config.yaml
spec_augment: false
num_labels: 68
lr: 0.0015
lr_schedule: "wsd"
Rows from block 5 of a small multi-label audio tagger, named by matrix and row number. Each number is 500 + 40 x the weight over its row's rms, rounded and kept within 0 to 999. All counts start at 0. Numbers have three digits each.
After each channel's rows are labels from the 100 clips, of 14848, where the channel reaches its highest value: "top examples" is what is common among them. Only what is clearly more common there than usual is listed. The data: synthesised imitations of 52 everyday sounds, one a clip. In brackets: how many of the 100, against the usual share in percent.
# conv: pointwise conv (model.blocks.5.conv.weight, 256x256x1, standardized in use), inputs 0-85

conv.128:450500500561500389500500486500438500469500542500446559602500547529500409500413500500500500500562500500500561591500556600500500500500611407563564500500500500392500448500500500550500500472500500500500500500500500544500560513500500500582500500500500500500598559
top examples: fire crackling (48 vs 2.1); door slam (35 vs 1.8)

conv.99:500500500585414500500500500500500500500500470539579500500500469453640500500500500500500555439545588500545550500500500551548500587500500470500500500500500419500500500500500500500500541575573500500449500500464500580500500500461421500500500500565500565559500500
top examples: animals (83 vs 15.7); bird chirping (31 vs 1.9)

conv.190:500500500416552455500500500500408500428500500500500500500411500444425500548500517500392500500500500414500500500558500411500500428500500500500500500448500382500554522500500500390500500556500424500579500500537500500500500500547500500500529567500499500418500500
top examples: machines and effects (61 vs 21.3); spray hiss (25 vs 1.8)

conv.85:569500500500500500500500500322500500500500500500391571500500395500500391500500500500500500500500500500500500428500427500364500500500427500500500500500500500500500500500500500500500444395334500500500500426500500500500581470437500500500460500500427500500500500
top examples: explosion (62 vs 2); door slam (36 vs 1.8)

conv.184:500500432500500413500500550500500500500456500500500429500500500500500500500500450558500500581578500500500500500500500549500500430500500500500500500500500500500500418500453500500500379500448426611454526500500500500500500412316422463500579500500500500500410500
top examples: people (89 vs 15.1); speech (48 vs 2); laughter (32 vs 2)

conv.179:500436500500500491500500574500562458457500500500500403500500391405500500500500500500500500500421500500500500450500390489500565500500500500500500500430500500500500500500500500500500500500500500500500500442500442500500569611466500565553551500500500500422500500
top examples: door slam (40 vs 1.8); bird chirping (26 vs 1.9)

conv.181:500500500542465500562500548500500500500500500500561500584574500500553500500434500500500500500437500444500559500424463500410500585500520500500500500500592587500500500500445626461500500500500500500500500529500500500500500500500500500417500500500500500500500500
top examples: thin (high-pass) (63 vs 12.2); door slam (28 vs 1.8)

conv.74:580500500500500500500500500468500500500500500500423500500500500500500444500446500500500500500538632500566454567500500514595500531500500500500500500539500544417500500500500500500500500500562500590589500500500500610604500500500426485500500500500500500592500459
top examples: animals (63 vs 15.7); meowing (62 vs 2); white noise (29 vs 12.1)

conv.57:500500500563558500500500500500500500500500431500445500555500500500500500449500500500500440420564500500408500500552581500500538500581500474547500435413500500500500500449526500500500500423534548500577500500500433458544500500423500566549500500500406500500500437
top examples: muffled (low-pass) (73 vs 11.7); door slam (31 vs 1.8)

conv.155:500555500500455391500356608500500500500544500500500500580500500500500500500430500500429500500500500500589562552419500500432500500459547500440549500500578500395543500500529522500500570450410500500415582500500500500500500500564460500500500500540500500500386558
top examples: door slam (61 vs 1.8); barking (31 vs 1.9)

conv.34:500500500500500500432500500500500464500500500500390515445500500500500500449464448500500500450432500455500500382500500561412500549500500500500500500451403451500500500427500500430500469411500579447585500428546445500500399500500415537533500500500500373500453500
top examples: muffled (low-pass) (42 vs 11.7); door slam (30 vs 1.8)

conv.153:500500458559571543500500500500500500500500500500500500602500500500500606500500500500500500458500500500500500500500500500500500500586500500500500457500500500500500500500500500500522500500500500549500572500435500500500549500500500500542500500500500567500500500
top examples: fire crackling (54 vs 2.1); glass breaking (34 vs 1.8)

conv.217:500464500446460531500500500500500420500500445457500530454570555500566500500500500535500500464500537500500500500500500500500357485500420500500500500500438421500500500445500500500500552500363451500466500500423500500500555500500464500607500500500500500500586500
top examples: reverberation (67 vs 34.1); text has "room" (67 vs 34.1); text has "reverberant" (67 vs 34.1); pink noise (34 vs 12.2)

conv.0:500500500444500500500500463500500415500500500500455500519429500500500529500500500556428500500500500500500543500500500500500500500500500567425500500500500500557610500500500500500500500513500500500500500422583500600500598500533500500554500500500500500500565500
top examples: people (46 vs 15.1); coughing (44 vs 2.1); machines and effects (44 vs 21.3)

conv.81:500500500500500500500500500500500500500500500540500500500500500362424500500500548449596500500500578327500500535500500428500500500500500500500500500568500500500500500500500500500542558500500500500500500504500432500566441500500500500500438500500500500500416500
top examples: door slam (82 vs 1.8); household (82 vs 18.7)

conv.59:529500500500415545419500500543500500500500500489528500376500500500500545500500500391500500500408500500500500378500334411440500500500389500431500500500500400500500500571500500500399500539500500500500557500500500500500428500500500553500500500500500500432500500
top examples: animals (48 vs 15.7); barking (42 vs 1.9); white noise (32 vs 12.1)

conv.115:500500500597500500500500500500500500555429524545500426500500500500551582500500583500500409497500598450500399500500500574472500500423500500500500500500500500500500500500466500500500446500500500500500500419536500500550500500420415590550500500500500579614469557
top examples: people (96 vs 15.1); coughing (64 vs 2.1); speech (32 vs 2)

conv.140:500445500539500500500500500500500500500387415588500500500534500500553500461397432417500500500444500500500464500500500500500586500437500422500500546500500500500500500500500500500500584500500552500380500500576500500500577500500531500500500500500500444541563500
top examples: animals (34 vs 15.7); signals (30 vs 11.7)

conv.88:500500391500440500500500500439500500500447500395500425500557500500500500500500500500500553541437552603500592445431500431500500500500500500546500500500500500491500500500500500436500500500500500500454500548556500500500500500500544500500500500500500500500500571
top examples: people (72 vs 15.1); laughter (60 vs 2)

conv.60:500518425500500500452500576500575500500500500500500500500500500500441500500500500500500500500500500500500500500500652500500522500500500500500500500500500500500500459478500419500467545585500558429582518387500564500500500597500592587500405543500500500500500526
top examples: machines and effects (73 vs 21.3); laser zap (67 vs 2)

conv.121:556500500500442500500500542500549500500500500511500390598500500500500500500500500500500500445500531500500500500591500500535500500444500500500500500500453500500552500413535500500500500500566500500588421500435500464500500500500446500500500500500386500500500395
top examples: explosion (43 vs 2); beeping (34 vs 1.9); signals (34 vs 11.7)

conv.110:463500500500502576569500500419500558586500500500508536500571500500500565500500567500500500500500508403500441559500500500436500500500500500500500535403403526563533500448462500411500500500500543500500508500500500500500427500500422500423500595500500500500500500
top examples: explosion (93 vs 2); machines and effects (93 vs 21.3)

conv.76:500500500581349449500500593500500500500500500538569405500500426557500500584500566500500500500500500426500500500500500500500500430500477500500500500535500500416500500426441500500500500500500555500410500500500500500500500466424480562500500500500549500500500551
top examples: animals (67 vs 15.7); barking (37 vs 1.9); bird chirping (26 vs 1.9)

conv.67:586500500500360500500500500500500555500500500500434500413500500465500500500500500430552500500500538500500500500500500500604500500500595500500500587500500472500500500460500500500582500500568578500500500526500500500412500500500500500500500500500500500500500570
top examples: laser zap (82 vs 2); machines and effects (82 vs 21.3)

conv.171:500571570587500500548500585500500597500541595557565535500550500500500581569603500500587500500500500563500476579500500426500500500593500500500500500500530500500538500500582578500500548570642466500554500500500500462409500500500430500500500500455500500500500500
top examples: quiet level (59 vs 29); glass breaking (36 vs 1.8)

conv.195:500564500500500500500546539500500415500500500415500452500500500500554500500500500500500500500500500500395500500500500500500500414500467547500471418500584563500500553500500500500500645500596557500552500419500574500560500500500500595584500500581500500500500500
top examples: muffled (low-pass) (55 vs 11.7); explosion (27 vs 2); door slam (26 vs 1.8)

conv.44:412500500500438500500405500500529500500500500500549500500500500438429500500532500500500500500500592453535500500500500500500543500500500500500441500449561500568500512575500500500500557500454500500406569500500500500549448500500500500569500534500500500384342500
top examples: door slam (43 vs 1.8); explosion (34 vs 2)

conv.25:500500561500500588500500558500549500500583500500500411500580447570500571500500500500549500500454547500500500500500500500433500537500500500568521500500500500500500500500500500500537633500500600500500542402500500551500500540500572629500500604580456399500574500
top examples: household (46 vs 18.7); coughing (38 vs 2.1); people (38 vs 15.1)

conv.136:500500500500500500500500573436500560500500436500500500574500455500500500500467500580500454539500500500500500500400583500500500500627500500500500500500500500500500500500589500500500500430500569500500500500500508500500569500500557450500500500449500500563500500
top examples: thin (high-pass) (58 vs 12.2)

conv.148:500500500500565500365500387500500500500500500500417500556500589500500444500513500445500500500561405500500557554549500500500500500500500500500500306500500552500559500299500500500500500500526500427543500500500443500500500500500550438500500500500461500500500500
top examples: muffled (low-pass) (91 vs 11.7); door slam (34 vs 1.8)

conv.92:406500500500416500441500564500500500488500500500500500500500398500500500500500445500500500500500500421500500500500500500500500500587500500500500500500500500561560544500542409500500500415426500500500500577458500450500500443500434457500500500445500500500500500
top examples: explosion (77 vs 2); machines and effects (77 vs 21.3); thin (high-pass) (30 vs 12.2)

conv.125:500500500608405500541500500500500558500566474580573555500500531417500500547500500558500500500500605500500380500500500594500500564555500500500542500500613536419500500551554500500500444539552539500500500500500400500500500500500472440500456500500500561500500500
top examples: quiet level (61 vs 29); door slam (30 vs 1.8)

conv.229:500414500500500500500500500500500500500500529409500500500566500500500500441500500500500394358462500500500500500500545500500446500500500500500554500500379500500500500396500500500556500500500500500392500548539500500500500500500434500440500500411500500440621500
top examples: reverberation (64 vs 34.1); text has "room" (64 vs 34.1); text has "reverberant" (64 vs 34.1)

conv.16:500500500500500500542500555556500500500500410500500500500500500458500539500500500500500428541500500500541500500500500500500500500500422500500396568500574500500500461500500423500500500584500500456500500394414561500500500500500583500407500500454500500500500500
top examples: people (55 vs 15.1); mains hum (38 vs 12.9); chatter (33 vs 1.7)

conv.73:500500500500500450500442500543565500500565500586500462500450552500500530397580500572500500500500500500500583500500568554507500500500500420419563500500500536500500500500500500590500523573500500500500541547500432406500500500449466500500500500500556500460566500
top examples: knocking (54 vs 2); water drop (43 vs 1.7)

conv.205:446500500500500530500500500500500453500500500500517500500544500500500500500500500500500500500500500500424387549500500500440500500479417500500450500500603395500500500500500500500500500442500500500633546595500500575593537500500500500500500561500500535500563500
top examples: door slam (40 vs 1.8); siren (36 vs 1.9)

conv.126:534500500594406500548500500500500500500500570500562382500536500500552500500500500443500408447500619500500500500500551500576545500500500500500430500500500411500476542500500362500500521500559562500365500500500500581500500500500500500537414500500500500500500500
top examples: animals (68 vs 15.7); barking (50 vs 1.9); door slam (29 vs 1.8)

conv.8:500500500500432593500500500500596500500500500500500500423500500500500530500457586500500500500568500500438557452561551500500500531500500500500500393437500500500563587500562500421500500500529500500500577546500500500500500580541500500500500500500487500500428500
top examples: machines and effects (80 vs 21.3); explosion (79 vs 2); thin (high-pass) (36 vs 12.2)

conv.163:500500500540500448500441500500404500400568500500500500596500500500500500500500500500500500500500500585500549500356449549500500415465500529500500500500500500500500500500520590500500500500500500443500500500500500438500500427384500500500500436500500500500500500
top examples: door slam (33 vs 1.8); explosion (30 vs 2)

conv.9:500500500500500500500405500500539500500440500500555395399500417500348500500500429500500500500500500500500500500500500400500500500450500429576500500500500471427500500500431500452500456500500415500500554500445500449500341500500500500500426500500500500500500500
top examples: laser zap (40 vs 2)

conv.4:500500500500568568500500500500562500500500500500500500500500500500429500500500500500500500414500500500500500500500500500500500623624500500500500393420500427581500500469500500460500500533500470573500615500500500500500500551500500500500500469500500419500500500
top examples: knocking (47 vs 2); church bell (39 vs 1.9)

conv.70:396500500500500560500500500500474500456500500500500500500500500418315500585445500440500500500415500500500500500500500500500500500500500500500500500500500482500500500500500400425500500538357500500500500500449500589419500380545500433500500500462500500500449565
top examples: signals (58 vs 11.7); whistle (51 vs 1.9)

conv.2:500500500500398578500500562500500500500500500500444577500433567500500500500567500500500500500408500500500500500447500567500500541603500500500500500500500500500573500533500500500500420450500601500500500500500500465500398500500428548500500500500500500500431500
top examples: explosion (90 vs 2); machines and effects (90 vs 21.3)

conv.47:500393500398500500500500462500438402500500500500500500500533562500500500500500500500500500500500500500449500500500500500500500500500500472549500500500387500585548500500560500500547411500500500500500500559500500500500500500433500572500500500455500421604500500
top examples: thin (high-pass) (29 vs 12.2)

conv.54:500500500500575500500500500467500500500500465500500500470565556500561500500500500500500500500500500409447500469500442586437451500500357500500500500500500598500500500500500363500500500500430500500549500500500500500500500500500500500500500592549500500500605500
top examples: laser zap (36 vs 2); explosion (35 vs 2)

conv.93:500500446607411500500500500500500386500433500534559535407539500500603500500500500437500500500500500500500500500500500500500500500500500500500500579500500500500436479500500500500500500500500500429500500338549500500549500500590478500500450500555500500535500500
top examples: animals (93 vs 15.7); barking (50 vs 1.9); bird chirping (43 vs 1.9)

conv.129:466535500500500500500452500500500536500500500500500500500500328500500500527424500538500500424500436500522500500500500420500464500500468500500500388500500390500500500500500500500466500500500500500500500500500500500500547449431500500500461500401500520500500500
top examples: machines and effects (96 vs 21.3); explosion (78 vs 2)

conv.186:500557348568500500500500577500500500500500500500563457500500520500500581548551500500556500500500533500397500500500541500500500564547500500500500500500500500500500574500500559500500500500500500456556460500437500500465500413500457500500500500432500500500453500
top examples: signals (32 vs 11.7); rumble (29 vs 12.2)

conv.175:474500500500500500500500500500500467500500459500568500500500500500500633500500500379500425543500500500500553571500500500411500450500500500500575584546500500500500500500500500500500500500459500500500500500500500500500500500500500500500500500394421500422500500
top examples: household (64 vs 18.7); door slam (55 vs 1.8)

conv.193:500500500438500500598500500500417500500500500523435500577500500581389500500500500500500500500500538500424500500456500574567500500500500500500570500593589560500500553552589500500582500500500500500500500500500500500500615500500500500500560500542500500500548500
top examples: household (74 vs 18.7); glass breaking (63 vs 1.8)

conv.32:571500500556500500383418500500500500437500500500500472500500500500500463500500500500480500431500500547426500500500564539500500500500500500500500371500526500500500500362500392528500500500500500500500500405500500500454435500500551500500500500500377500500500500
top examples: muffled (low-pass) (86 vs 11.7)